config.toml
model = "contrastive image-text model"
crop_scale_min = 0.8
encoder_expansion = 4
encoder_widths = [16, 32, 64]
text_encoder_mlp_ratio = 4
text_encoder_layer_scale_init = 1.0
text_encoder_inner_norm = false
learning_rate = 0.0026
eps = 1e-08
Rows from block 2 of the text encoder, named by matrix and row number. Rows with one number belong to one attention dimension. Each number is 200 + 30 x the weight over its row's rms, rounded and kept within 0 to 999. All counts start at 0. After the name is the row's rms in percent of the matrix's.
# v: attention value (text_encoder.blocks.2.attn.v.weight, 128x128), inputs 86-127
# proj: attention output (text_encoder.blocks.2.attn.proj.weight, 128x128, transposed), outputs 86-127
v.8,085,239,196,211,232,242,256,185,193,226,147,175,202,213,204,227,213,205,240,145,220,161,183,200,202,202,220,212,251,157,218,227,137,198,166,237,212,219,228,165,188,146,180
proj.8,059,222,171,214,178,182,179,251,194,173,238,232,190,194,186,171,164,200,171,225,140,202,223,214,190,151,146,184,150,204,188,165,199,270,233,159,210,226,188,202,235,226,222
v.9,095,203,219,186,205,217,222,170,127,204,192,195,199,227,204,236,136,166,156,208,213,204,229,221,182,209,172,211,206,226,127,202,231,185,195,169,198,143,146,223,207,232,153
proj.9,082,184,195,175,193,188,175,160,224,188,201,177,213,221,222,202,208,233,197,138,169,196,197,202,225,227,230,164,208,187,220,151,118,192,219,173,235,193,194,138,187,166,208
v.10,112,207,175,225,191,216,252,203,216,211,195,221,203,210,173,162,224,240,158,230,173,263,145,220,180,184,196,135,240,224,173,163,161,231,196,170,159,271,238,215,202,225,250
proj.10,093,206,199,231,236,170,196,235,240,212,223,198,209,221,242,241,200,174,264,159,222,145,231,228,185,183,224,244,203,199,220,239,243,190,259,159,268,217,193,170,258,173,182
v.11,110,189,223,138,200,182,222,179,171,199,237,214,226,209,226,249,249,270,223,228,168,157,221,198,194,258,194,208,233,216,217,164,249,174,206,214,178,244,185,233,202,200,178
proj.11,101,233,227,254,187,200,210,227,222,205,98,180,152,171,155,153,161,172,193,153,206,227,195,194,191,164,175,209,144,171,194,245,207,232,168,218,186,234,185,195,142,198,225
v.12,091,175,215,206,174,161,169,169,174,216,166,207,201,219,170,184,224,210,176,214,178,222,193,205,172,219,198,140,182,196,218,163,214,147,233,139,221,224,201,218,170,175,164
proj.12,076,160,158,194,188,245,234,243,279,202,242,238,240,178,217,193,204,183,221,199,267,161,220,240,199,208,218,197,210,194,219,219,166,237,196,236,157,260,182,201,180,213,189
v.13,105,206,234,138,175,172,179,214,232,166,263,227,221,205,193,243,199,185,257,172,160,224,191,173,202,221,209,191,194,266,215,205,187,203,209,212,190,247,200,186,173,201,179
proj.13,092,225,201,216,222,235,220,209,168,233,161,174,210,223,215,135,155,195,169,185,184,228,213,269,157,205,190,231,191,177,193,253,218,148,152,220,201,185,193,224,178,159,198
v.14,111,204,194,165,216,144,180,199,128,238,211,157,142,170,240,265,237,184,212,187,194,213,176,161,199,158,179,259,152,207,209,212,221,146,197,156,219,174,198,184,227,195,138
proj.14,094,166,246,253,173,193,215,199,265,193,166,205,202,201,169,168,150,221,188,164,218,132,221,166,215,242,223,151,230,148,186,225,198,238,204,239,149,232,203,190,146,154,250
v.15,102,180,247,227,193,229,142,243,213,204,176,196,180,220,182,132,205,172,204,186,195,203,227,159,211,231,180,176,177,218,207,148,234,198,190,181,238,197,174,179,280,140,158
proj.15,093,234,217,206,220,203,207,179,202,189,264,207,242,188,236,185,207,192,180,221,205,196,184,202,179,234,227,205,242,222,248,207,174,178,219,264,144,177,184,245,115,222,205
v.16,102,177,186,154,223,138,176,215,202,212,228,160,181,189,237,241,220,238,237,197,171,175,194,168,204,191,192,237,191,178,234,198,191,171,173,188,210,197,197,175,225,145,171
proj.16,083,214,240,232,177,226,233,191,187,171,158,194,162,183,141,195,230,181,205,231,226,220,230,213,231,227,244,188,200,168,189,217,219,191,176,246,146,199,204,214,155,252,228
v.17,112,168,208,195,173,192,211,230,212,195,224,135,205,190,248,216,231,186,250,184,196,219,210,188,205,205,211,219,174,205,207,244,172,250,180,177,175,184,157,214,227,234,212
proj.17,106,236,161,157,215,197,219,206,174,216,187,228,220,167,110,199,193,228,224,223,214,239,181,186,174,218,171,206,204,203,217,178,240,194,218,207,226,226,234,203,180,195,164
v.18,102,224,173,225,236,213,190,181,192,175,238,204,196,164,162,222,244,221,195,258,222,175,199,216,193,209,184,177,228,241,237,138,245,169,184,181,172,244,176,250,225,244,219
proj.18,088,156,175,243,168,178,212,187,252,243,161,207,204,226,222,162,200,188,226,165,194,197,209,244,191,205,273,225,194,188,195,218,156,221,220,225,234,227,201,167,191,172,200
v.19,101,209,216,176,202,211,197,169,198,196,221,143,225,163,225,208,220,223,171,204,192,200,203,209,152,212,188,204,158,221,149,189,218,237,159,244,167,243,141,177,200,185,206
proj.19,089,191,205,225,158,184,220,226,207,226,183,219,220,185,121,200,189,199,229,205,240,222,204,160,162,176,193,205,209,180,261,245,236,187,223,192,178,229,215,224,133,209,125
v.20,107,254,197,176,252,274,202,241,225,193,181,195,194,164,200,211,178,142,232,175,204,204,222,231,182,154,212,195,154,216,219,165,220,158,168,216,190,173,252,180,174,233,192
proj.20,096,143,185,187,168,157,203,207,197,228,241,218,206,261,226,204,179,266,203,229,188,218,166,188,228,243,192,180,223,175,166,250,191,233,186,221,221,206,198,216,230,200,194
v.21,115,246,218,233,184,196,229,179,225,177,173,178,204,183,244,258,188,224,235,220,210,156,219,200,154,185,201,169,255,169,190,232,211,238,212,214,220,227,228,226,244,258,179
proj.21,089,196,211,184,243,194,189,201,184,197,206,206,204,188,198,140,193,181,185,150,187,233,193,226,233,205,214,246,177,229,206,205,177,158,205,145,168,154,173,209,161,162,230
v.22,111,217,192,211,206,174,242,216,218,177,220,199,258,168,174,231,205,236,172,196,218,189,201,182,164,208,169,159,257,167,241,165,183,245,202,224,215,267,216,255,198,213,188
proj.22,100,169,153,171,193,165,145,195,192,238,183,224,182,221,216,150,182,181,221,184,164,192,152,212,206,168,205,214,151,216,144,194,198,157,181,136,211,148,218,150,205,201,194
v.23,118,165,205,191,250,229,164,165,237,224,179,140,245,182,207,194,208,216,190,173,198,234,191,198,182,198,188,210,141,225,186,187,180,176,167,188,213,155,156,184,224,216,274
proj.23,096,176,169,208,136,184,185,180,172,175,170,205,214,207,209,205,212,177,198,197,207,157,221,184,189,229,194,144,224,179,168,161,221,193,256,180,156,192,201,208,209,208,111
v.24,095,147,222,226,140,216,169,182,226,120,204,226,190,219,206,230,251,250,256,236,175,236,228,170,205,248,147,240,203,210,227,206,192,175,160,182,200,257,163,218,267,206,208
proj.24,080,311,195,213,218,192,199,209,210,234,162,156,172,127,161,172,153,170,207,148,142,191,200,198,177,202,206,208,175,194,197,211,214,227,239,203,169,199,224,198,150,192,162
v.25,098,238,215,197,186,217,214,199,210,211,154,219,221,218,219,158,155,194,185,195,146,154,176,258,182,207,204,173,246,201,250,144,196,167,211,225,211,228,221,155,169,207,177
proj.25,087,200,236,202,208,207,188,216,191,205,252,226,200,216,230,186,192,192,226,216,216,215,184,185,223,192,165,217,199,208,194,224,139,195,190,231,188,157,178,232,205,173,224
v.26,110,208,192,190,185,206,163,214,179,205,135,173,173,113,222,226,169,186,229,183,227,229,161,183,287,189,192,217,163,235,144,224,244,181,161,176,172,160,183,195,225,241,184
proj.26,111,178,150,206,203,221,222,179,251,199,278,229,232,199,188,183,197,226,208,197,206,139,240,252,137,206,232,190,246,172,264,195,139,272,237,177,200,292,226,207,168,154,205
v.27,110,204,156,193,195,228,222,218,167,208,183,183,235,220,167,183,208,248,180,210,195,232,176,142,254,204,172,160,238,185,184,160,244,149,200,172,164,158,218,215,217,192,213
proj.27,110,156,180,181,192,147,195,201,268,212,227,229,197,158,208,198,191,154,244,211,244,187,198,236,172,188,186,196,138,204,194,203,156,255,188,200,185,263,159,204,209,238,173
v.28,109,193,232,191,193,166,217,238,273,245,194,156,142,229,223,175,231,242,221,208,224,215,139,204,214,226,209,229,183,200,247,209,235,260,167,174,246,226,200,237,187,183,191
proj.28,074,245,184,230,189,204,170,197,170,176,200,211,248,196,211,161,168,169,183,231,169,224,240,161,282,204,192,176,236,175,174,175,159,159,214,226,173,129,185,226,160,196,211
v.29,098,233,163,229,236,176,174,224,193,197,176,213,176,198,166,234,165,183,168,192,204,236,178,260,187,216,251,170,178,222,156,213,195,245,177,228,224,227,138,251,220,201,173
proj.29,075,187,240,175,149,196,204,197,160,176,179,167,212,228,189,198,166,223,178,181,170,128,194,153,219,192,140,188,201,140,180,228,206,153,235,143,190,133,242,160,175,155,228
v.30,090,211,252,144,199,173,176,219,181,236,209,188,185,196,200,223,233,193,179,191,231,207,225,189,196,206,198,154,252,220,178,217,205,185,162,181,250,187,154,212,185,214,208
proj.30,070,144,130,190,141,210,191,147,160,223,191,233,208,219,177,179,189,197,273,231,190,209,164,160,222,188,227,263,165,205,215,196,198,169,182,210,187,186,241,187,187,230,179
v.31,110,178,179,197,210,184,149,216,228,160,248,224,202,178,239,194,204,152,194,158,184,206,224,234,188,217,203,227,134,205,177,175,181,201,208,199,160,144,174,152,207,198,231
proj.31,108,206,229,190,165,204,188,152,115,202,157,163,150,196,133,196,196,223,176,212,169,190,164,136,172,200,188,168,200,186,209,191,198,165,163,201,202,192,221,219,179,190,170
v.32,093,176,155,233,240,211,199,247,240,202,242,188,203,186,196,198,188,188,197,190,276,241,230,192,269,215,232,173,223,208,185,213,184,170,169,236,174,222,195,211,204,180,205
proj.32,077,199,144,187,202,182,215,189,170,183,183,216,208,218,186,231,223,230,208,194,186,164,171,226,160,151,163,227,163,212,263,207,205,251,237,138,256,235,217,202,223,203,220
v.33,103,215,201,207,200,159,143,256,237,198,196,216,236,200,212,228,214,169,190,212,186,191,151,222,202,186,217,191,266,184,142,193,194,268,185,219,246,201,265,184,208,204,167
proj.33,074,201,166,169,233,242,228,201,179,191,252,158,230,221,244,177,192,232,200,190,200,202,243,227,230,230,235,209,199,240,179,227,223,174,239,152,158,219,168,201,233,181,184
v.34,106,180,149,186,234,206,228,196,221,120,188,219,167,169,210,167,243,193,191,165,201,148,148,240,167,194,183,189,165,205,232,245,220,196,177,163,134,133,187,208,166,175,182
proj.34,107,178,198,173,199,198,234,195,220,245,229,199,249,180,159,271,222,219,259,236,245,271,217,197,207,236,185,181,204,195,201,198,213,224,205,205,223,277,207,231,241,242,151
v.35,098,243,189,217,170,186,150,213,196,173,223,194,174,235,208,191,193,218,157,264,240,188,183,205,148,211,181,187,192,242,180,210,215,237,240,197,185,156,196,249,184,190,236
proj.35,088,175,131,147,201,172,190,176,176,201,171,218,235,202,199,169,187,190,213,163,198,237,192,202,227,205,211,218,194,188,220,167,224,156,174,169,232,185,189,174,211,184,113
v.36,095,210,175,161,246,195,170,201,146,201,231,235,209,195,183,222,192,181,204,147,193,148,216,208,228,194,215,159,228,226,241,200,201,199,218,247,179,181,216,187,225,186,220
proj.36,082,158,222,217,190,197,227,143,219,208,129,185,230,195,165,182,221,195,248,252,261,289,217,184,190,193,205,210,200,195,164,217,218,210,195,203,204,243,148,224,215,217,164
v.37,109,183,171,190,184,159,197,193,170,218,142,199,183,192,227,233,138,200,188,244,200,243,198,236,253,185,226,230,231,186,209,204,148,138,203,184,186,239,156,229,195,188,192
proj.37,091,253,221,202,241,222,183,188,216,190,199,203,218,254,216,186,228,233,223,138,192,191,221,210,191,238,199,208,199,241,172,170,235,267,236,210,286,186,215,160,241,189,226
v.38,120,185,213,229,147,183,162,247,238,176,230,218,168,189,191,260,211,172,172,179,191,190,194,146,154,194,199,176,183,189,175,177,211,171,243,225,195,210,201,245,193,208,122
proj.38,109,181,176,225,239,220,218,210,218,210,176,213,225,203,205,120,151,205,233,162,208,164,222,265,178,175,159,232,217,194,223,259,201,211,174,181,202,256,200,182,144,139,243
v.39,095,244,234,257,214,220,203,181,189,189,220,202,169,191,228,214,181,201,209,212,231,220,158,202,198,191,157,200,181,168,185,134,232,185,170,156,215,225,212,154,174,230,189
proj.39,070,170,194,163,174,179,204,229,237,229,216,229,219,255,196,154,220,183,181,211,190,218,233,239,216,236,254,206,204,203,237,207,139,244,175,250,160,217,174,237,233,199,192
v.40,089,199,213,253,242,219,217,193,192,241,223,195,248,220,238,187,233,183,196,201,149,186,215,228,217,183,201,214,222,271,218,207,202,248,200,191,198,208,228,213,218,263,215
proj.40,086,218,225,185,186,164,234,208,173,240,137,175,183,161,125,251,208,210,236,233,236,206,199,149,192,189,189,210,164,156,231,205,242,162,201,229,182,224,198,203,183,209,194
v.41,087,162,164,269,195,179,189,176,214,170,213,263,212,158,181,216,182,217,226,193,223,160,226,165,190,189,206,168,219,215,180,169,185,222,225,224,208,204,233,207,211,154,188
proj.41,090,184,175,134,208,240,210,189,140,235,229,158,191,208,178,225,241,206,206,222,195,250,184,206,194,176,143,221,177,211,193,215,180,200,172,150,199,208,219,210,216,230,187
v.42,109,204,163,227,238,134,192,194,231,209,222,209,185,161,229,206,245,213,209,194,188,228,191,189,213,178,214,152,195,279,183,194,188,244,206,210,229,231,172,218,244,223,194
proj.42,100,176,226,192,217,216,229,206,198,204,172,189,254,214,171,244,218,202,235,222,224,252,210,181,182,230,163,247,202,200,232,227,255,152,244,195,190,238,230,226,194,194,164
v.43,101,166,195,215,170,223,246,171,165,194,186,234,219,177,181,200,189,216,159,207,202,161,182,157,164,236,192,154,188,168,237,180,173,175,207,221,237,206,239,198,209,175,129
proj.43,065,228,199,165,237,198,195,206,230,163,211,160,215,223,219,239,229,135,192,235,151,228,207,236,220,179,168,223,208,229,179,222,207,197,180,142,185,174,213,201,178,229,256
v.44,103,219,160,164,192,198,154,188,159,181,222,166,210,212,269,279,223,224,228,231,144,232,172,237,208,193,207,217,154,154,185,215,193,165,188,232,153,189,217,140,165,187,204
proj.44,084,226,223,206,224,234,232,224,246,191,217,224,182,184,171,155,217,174,167,228,235,229,218,189,239,219,178,174,216,208,197,206,184,255,174,205,210,193,187,231,240,253,233
v.45,101,177,210,230,231,223,161,169,225,199,225,210,214,198,205,209,215,177,141,199,193,184,239,208,210,251,188,204,194,212,198,256,213,191,210,159,223,220,203,177,171,223,143
proj.45,093,255,245,173,218,215,239,220,181,207,196,187,206,192,191,224,186,234,220,213,195,220,214,196,207,220,195,172,200,204,179,164,181,200,250,208,194,189,200,202,219,180,204
v.46,118,239,203,232,206,232,250,233,253,270,195,201,137,235,229,172,192,174,168,187,260,191,158,230,167,208,204,250,192,203,193,237,227,179,163,185,164,188,217,189,153,219,237
proj.46,084,238,163,199,193,176,179,179,178,154,196,184,233,161,162,211,184,240,206,201,131,181,216,174,239,198,219,160,201,194,197,142,180,242,259,186,263,216,206,197,239,155,192
v.47,091,191,201,234,227,237,217,260,209,213,180,235,180,215,188,136,208,216,193,212,189,200,226,224,190,207,262,200,250,224,224,237,154,259,235,216,162,159,227,207,188,253,248
proj.47,068,163,250,228,210,199,200,121,175,233,207,171,249,179,180,248,212,204,235,190,193,171,184,189,183,183,229,193,239,200,234,203,212,181,210,197,196,261,223,208,183,171,180
v.48,109,208,155,265,205,227,164,246,240,175,220,162,159,199,212,160,175,190,219,130,203,133,290,195,184,195,199,170,194,216,191,214,175,224,190,163,180,173,215,253,208,172,213
proj.48,109,179,215,137,194,170,200,198,150,219,205,246,243,206,178,231,202,186,214,262,243,272,124,167,206,212,161,216,207,187,232,206,250,114,202,268,198,217,179,192,196,226,155
v.49,096,201,184,190,155,215,150,186,223,195,243,175,264,185,247,182,200,255,197,173,183,191,166,191,168,209,148,168,206,263,173,159,186,175,254,251,190,140,182,213,192,223,247
proj.49,070,205,221,205,218,195,225,202,212,203,169,214,120,181,165,176,229,173,203,187,226,294,217,237,190,228,238,209,152,192,188,249,222,217,167,223,179,263,201,203,201,210,149
v.50,102,256,190,185,216,190,193,259,216,231,160,176,203,161,179,222,245,176,185,204,184,227,179,214,178,227,228,176,164,237,249,168,175,192,149,150,214,209,198,210,203,200,198
proj.50,088,127,186,194,152,181,214,182,210,198,179,201,221,233,193,181,148,238,214,192,224,189,228,164,174,212,235,189,231,173,167,216,266,205,231,190,181,205,224,192,198,201,170
v.51,102,192,201,133,178,233,171,166,207,165,250,244,229,209,212,227,225,198,216,176,207,213,197,200,267,226,189,181,261,211,204,228,175,210,248,219,150,172,200,267,258,271,215
proj.51,077,196,198,193,239,155,240,211,217,249,169,159,176,195,172,221,203,189,195,216,237,242,223,241,152,180,203,221,138,236,202,186,268,175,176,160,234,245,198,173,220,177,205
v.52,089,188,167,152,194,138,193,246,201,164,202,184,258,196,145,172,222,187,174,160,184,185,214,163,154,180,159,162,193,207,255,222,233,217,236,199,180,170,194,199,168,114,204
proj.52,076,130,191,157,145,236,219,172,174,233,191,206,164,189,201,218,182,184,207,209,212,231,170,200,208,193,211,193,195,187,130,199,186,190,126,213,163,182,230,198,188,261,194
v.53,103,206,246,197,247,242,154,179,207,218,247,121,218,195,236,201,178,184,228,154,239,152,275,239,184,234,198,212,170,197,223,210,178,229,134,127,255,220,193,197,154,213,216
proj.53,093,213,211,175,180,215,212,227,148,195,155,256,189,270,209,199,211,240,182,219,214,258,179,157,236,241,191,194,222,189,158,230,264,135,217,245,217,148,237,170,240,229,203
v.54,101,208,196,228,188,162,199,257,222,225,179,168,204,188,209,241,193,241,162,179,165,206,191,197,199,194,279,146,259,215,154,184,188,234,205,227,188,223,167,198,233,204,253
proj.54,076,252,225,226,234,288,218,206,194,183,267,235,209,234,225,170,205,203,249,193,199,159,231,230,191,188,189,264,210,246,269,237,188,179,231,211,213,210,253,212,152,183,206
v.55,091,185,198,211,224,157,181,184,186,206,224,200,183,239,250,169,156,245,187,177,187,152,205,197,193,217,224,172,151,230,231,176,158,207,190,161,156,218,218,154,171,159,251
proj.55,079,219,240,234,202,197,218,204,200,177,156,226,220,173,188,198,190,198,193,183,212,199,203,176,188,204,177,167,202,151,165,198,176,175,226,237,174,193,138,232,203,186,152
v.56,095,237,199,170,188,151,210,207,200,207,148,173,168,220,251,172,177,242,206,246,215,242,199,158,231,236,219,205,195,226,145,224,223,210,222,213,160,204,219,174,221,161,131
proj.56,071,189,220,215,191,259,235,214,207,181,271,226,227,222,190,227,211,212,156,167,218,155,241,281,211,189,196,192,238,174,230,198,197,240,197,161,231,188,178,209,188,183,294
v.57,093,157,171,179,210,217,229,213,214,177,170,228,228,188,235,245,176,205,146,192,250,161,187,219,192,207,270,122,213,175,200,179,192,262,235,168,221,214,184,221,220,266,142
proj.57,090,161,175,177,170,214,204,178,166,248,178,220,179,227,183,175,191,198,185,169,220,204,208,201,169,180,161,253,193,189,180,244,236,154,145,178,194,181,244,162,161,152,261
v.58,091,247,156,140,169,191,161,192,177,181,175,196,259,238,227,195,252,185,224,207,197,222,173,208,187,195,206,192,216,217,220,167,205,243,225,217,170,211,212,208,158,191,183
proj.58,058,135,233,191,189,156,197,196,255,224,215,201,160,156,197,173,148,192,150,194,187,251,167,194,222,212,191,169,152,179,123,202,213,180,169,190,188,191,170,167,243,207,165
v.59,090,200,246,229,249,234,179,189,218,168,204,183,196,198,196,206,151,213,212,213,182,195,138,153,245,232,199,150,200,165,193,192,184,155,195,200,214,219,214,207,193,258,206
proj.59,092,253,211,186,210,201,226,241,229,188,213,228,213,205,228,183,187,199,187,192,213,225,279,303,193,213,223,202,210,190,192,194,192,216,237,181,185,184,149,198,212,139,190
v.60,102,179,204,212,177,194,187,157,155,219,257,177,193,185,223,167,184,201,179,153,231,221,184,203,151,175,207,202,176,161,176,199,207,100,173,228,160,204,153,173,231,225,214
proj.60,078,136,152,180,210,212,245,153,200,213,184,209,215,190,130,261,242,200,250,276,206,235,189,170,196,211,185,212,237,230,266,189,200,263,219,203,228,182,258,237,164,193,157
v.61,105,180,151,167,230,198,207,177,213,196,218,220,198,203,193,101,227,209,201,206,217,148,167,159,208,192,221,171,179,220,220,213,211,236,185,223,214,167,213,194,209,252,249
proj.61,075,170,217,239,157,193,188,181,222,236,173,184,249,166,175,270,228,193,204,208,224,225,248,238,201,185,241,228,216,199,216,173,192,226,231,167,171,217,178,202,199,184,174
v.62,102,211,237,210,208,225,198,219,237,240,222,219,194,177,240,186,215,171,166,232,259,221,203,222,207,189,158,185,196,200,244,226,215,169,231,215,219,173,162,190,196,211,210
proj.62,094,201,156,157,191,194,214,221,189,208,195,194,236,244,231,256,193,227,210,188,202,202,247,212,206,220,188,186,166,213,101,171,233,217,215,132,239,221,191,178,263,198,172
v.63,103,157,179,182,210,206,210,181,176,141,176,183,175,216,254,184,191,205,193,210,222,256,192,191,186,197,208,191,220,163,215,201,166,185,171,158,142,198,162,254,210,178,185
proj.63,078,187,146,179,158,190,173,220,201,261,208,236,221,178,110,239,195,184,224,207,217,181,178,167,229,181,171,186,185,205,199,211,215,241,182,206,261,227,253,173,190,225,193
v.64,101,257,160,239,124,195,165,203,174,195,182,221,182,168,202,193,226,217,175,174,184,203,237,216,194,170,238,168,193,222,223,248,217,189,159,191,219,119,196,204,167,204,219
proj.64,142,221,177,222,230,212,220,212,175,206,192,218,193,177,178,231,221,189,234,209,230,220,176,180,226,199,150,226,162,231,262,205,238,212,217,211,156,244,204,224,213,168,209
v.65,094,200,159,234,139,170,211,214,163,175,223,248,168,192,175,156,209,215,184,163,212,211,232,229,227,253,203,238,200,175,215,200,228,192,213,189,179,190,181,171,231,148,201
proj.65,087,246,145,191,242,199,184,178,193,240,156,147,199,204,177,211,197,184,216,211,225,232,170,181,236,152,183,212,150,248,211,148,216,197,222,195,179,162,210,219,185,217,193
v.66,105,180,194,224,205,214,183,166,244,249,205,225,234,154,231,220,180,189,191,182,168,207,215,220,164,220,213,199,232,153,208,247,166,216,176,227,188,219,154,270,190,235,190
proj.66,102,243,208,172,191,210,248,170,196,188,202,149,128,247,188,210,195,177,229,165,196,190,178,184,246,179,196,231,175,218,205,200,198,198,210,177,184,178,200,193,183,195,261
v.67,090,190,151,189,128,183,172,138,169,207,211,148,168,160,252,170,244,223,226,193,214,179,177,215,173,210,162,227,196,197,184,235,226,163,196,222,199,165,191,199,202,270,208
proj.67,108,157,208,188,224,205,198,256,211,176,209,218,209,205,138,204,179,193,157,227,172,175,205,154,195,182,212,207,171,183,198,181,145,189,207,173,176,200,210,233,172,121,182
v.68,108,193,178,181,213,245,180,209,130,201,187,221,223,206,187,223,219,162,213,188,256,226,240,170,138,204,200,201,231,226,188,210,251,198,208,216,224,142,131,245,160,201,191
proj.68,132,226,228,265,231,203,209,238,213,195,171,200,163,159,222,160,206,229,216,224,188,240,173,185,228,225,220,210,176,195,192,194,170,219,209,246,172,231,257,234,180,140,245
v.69,100,201,223,229,184,187,240,241,276,208,234,162,223,182,236,248,212,191,178,242,197,172,210,194,202,190,236,218,173,206,211,234,207,189,245,228,196,208,255,203,147,154,218
proj.69,109,218,128,252,223,178,191,204,173,204,191,192,155,173,166,167,227,251,224,190,210,229,210,215,211,221,198,207,164,242,182,168,221,223,209,163,181,171,186,175,253,234,213
v.70,097,223,176,167,242,234,186,219,185,252,192,185,168,221,202,167,178,198,209,187,189,249,183,278,215,226,204,259,235,209,200,207,252,199,251,213,190,214,228,224,168,171,207
proj.70,119,171,194,242,179,196,254,153,179,221,214,184,181,170,164,281,201,195,233,198,193,158,221,188,233,149,175,192,170,198,195,208,229,222,201,200,202,206,245,195,190,240,236
v.71,101,243,155,181,208,222,204,202,213,188,212,167,183,180,254,256,248,208,185,225,148,207,215,213,177,187,165,225,192,199,156,204,247,252,142,187,207,214,246,228,152,214,171
proj.71,119,182,197,181,204,157,243,181,158,242,171,225,184,258,203,163,157,192,191,242,192,203,176,167,255,177,135,204,161,170,182,187,139,196,167,206,211,118,142,174,214,190,235
v.72,096,222,250,193,174,221,165,180,186,227,201,161,223,178,237,192,175,160,177,216,157,202,197,261,199,237,207,179,213,180,159,244,153,219,211,190,222,211,241,204,221,156,153
proj.72,134,217,202,222,206,201,261,223,226,189,232,204,168,212,184,238,223,268,237,180,163,136,230,217,208,200,254,206,213,211,158,181,230,237,229,199,224,173,210,225,207,229,251
v.73,083,193,164,224,212,237,176,199,184,160,125,217,201,159,180,164,189,176,161,165,195,187,193,241,213,147,189,195,226,166,195,219,205,242,235,198,211,251,182,222,218,229,192
proj.73,087,185,199,196,167,212,236,160,163,243,221,223,186,257,184,231,243,167,253,203,251,197,211,226,206,217,181,246,166,226,269,147,190,184,132,189,180,164,170,220,202,213,259
v.74,109,168,227,169,198,207,171,176,173,161,183,188,191,153,242,147,188,171,188,238,165,221,188,151,218,184,198,210,215,202,242,191,200,239,207,254,225,177,221,213,256,220,234
proj.74,139,287,183,249,214,211,215,229,184,210,176,175,140,197,143,231,210,226,187,182,204,193,210,214,152,209,195,221,147,198,195,216,211,166,246,198,200,178,207,207,154,147,247
v.75,103,187,165,219,170,200,172,262,182,139,250,189,215,225,185,156,169,178,179,187,180,245,224,200,224,192,221,161,238,187,183,199,190,231,222,211,217,198,207,200,227,222,197
proj.75,117,157,246,150,203,182,251,147,189,229,223,243,218,235,247,230,186,179,183,225,238,234,178,207,222,181,212,198,221,209,217,158,174,221,157,188,212,184,197,182,212,221,196
v.76,089,167,170,231,199,218,248,216,208,197,156,182,190,267,190,169,224,248,218,205,158,173,169,246,151,220,234,202,202,161,140,220,237,230,171,134,203,237,211,216,217,182,146
proj.76,102,239,197,200,159,183,209,160,173,271,193,166,193,196,205,184,167,196,217,239,197,199,190,165,252,167,163,201,168,151,152,186,178,173,170,217,258,133,205,181,184,220,250
v.77,098,193,220,225,249,191,216,168,231,147,206,254,202,269,172,215,190,201,117,241,246,226,241,178,237,228,231,203,226,193,204,193,196,167,237,210,243,209,173,183,194,223,175
proj.77,118,126,213,169,166,175,172,171,213,207,213,188,221,200,260,217,198,180,187,164,201,153,176,242,192,234,240,179,249,211,183,152,171,200,189,175,183,175,192,180,204,241,164
v.78,100,196,260,202,165,192,244,192,222,212,228,197,261,215,183,212,188,176,198,204,232,158,230,163,217,163,201,214,156,190,218,207,172,162,203,211,180,177,239,207,134,150,226
proj.78,111,179,145,254,221,190,146,266,200,189,203,190,205,192,204,232,216,258,181,240,177,242,192,193,232,207,158,172,210,237,200,221,235,211,227,163,198,219,179,153,258,207,170
v.79,097,223,222,206,188,213,183,127,229,177,207,184,239,224,207,226,218,186,230,297,215,165,170,221,240,195,152,222,168,212,224,128,187,183,217,171,223,212,246,237,237,190,249
proj.79,099,176,179,162,228,159,183,228,203,202,199,196,220,192,208,169,205,210,178,157,181,211,202,206,157,234,249,199,210,218,176,219,192,180,192,205,228,209,143,160,202,264,102
v.80,102,237,169,244,243,197,144,177,127,193,174,241,220,203,181,194,217,254,234,190,218,228,150,229,117,156,194,227,240,229,204,209,214,215,186,209,207,210,204,180,236,175,165
proj.80,097,211,306,186,222,230,247,257,246,213,225,234,208,196,244,209,242,183,194,247,195,205,211,153,212,188,202,182,201,167,189,212,167,240,182,216,213,212,206,232,187,215,255
v.81,112,143,201,202,194,170,167,193,238,177,181,166,195,220,203,194,195,177,225,215,253,175,201,121,220,175,218,214,228,196,190,210,201,149,230,196,202,239,231,230,181,171,179
proj.81,143,204,196,211,197,201,146,225,197,196,193,206,220,151,168,183,217,274,179,181,153,175,224,226,176,243,254,204,213,182,176,158,189,211,192,167,237,182,224,200,224,208,169
v.82,094,216,168,248,207,176,202,220,221,178,178,189,200,231,187,238,225,153,193,181,197,178,185,230,168,180,200,244,236,165,170,213,221,239,170,203,188,168,262,219,166,178,194
proj.82,115,222,203,233,227,210,234,240,173,229,227,172,192,173,209,177,244,271,200,263,221,184,241,181,268,221,226,195,185,264,241,193,179,192,216,212,231,217,204,202,224,199,276
v.83,095,198,179,198,234,211,191,223,158,213,125,157,178,156,221,191,120,185,227,161,173,254,209,262,155,204,217,211,216,191,170,226,241,189,167,242,221,212,231,224,233,146,185
proj.83,110,226,213,209,191,188,254,197,155,259,252,194,194,225,190,195,202,205,208,246,211,200,181,160,286,149,176,197,148,207,197,172,185,251,177,182,175,194,181,201,175,230,275
v.84,097,235,238,230,191,204,182,203,172,168,188,202,177,166,204,222,237,221,252,241,174,236,239,175,153,224,199,163,181,160,206,180,166,197,203,145,273,202,192,244,181,173,175
proj.84,098,231,224,235,189,244,235,201,214,171,203,183,149,214,205,187,178,180,219,169,165,191,189,194,199,192,213,210,193,223,206,216,217,231,195,267,161,189,185,223,171,164,275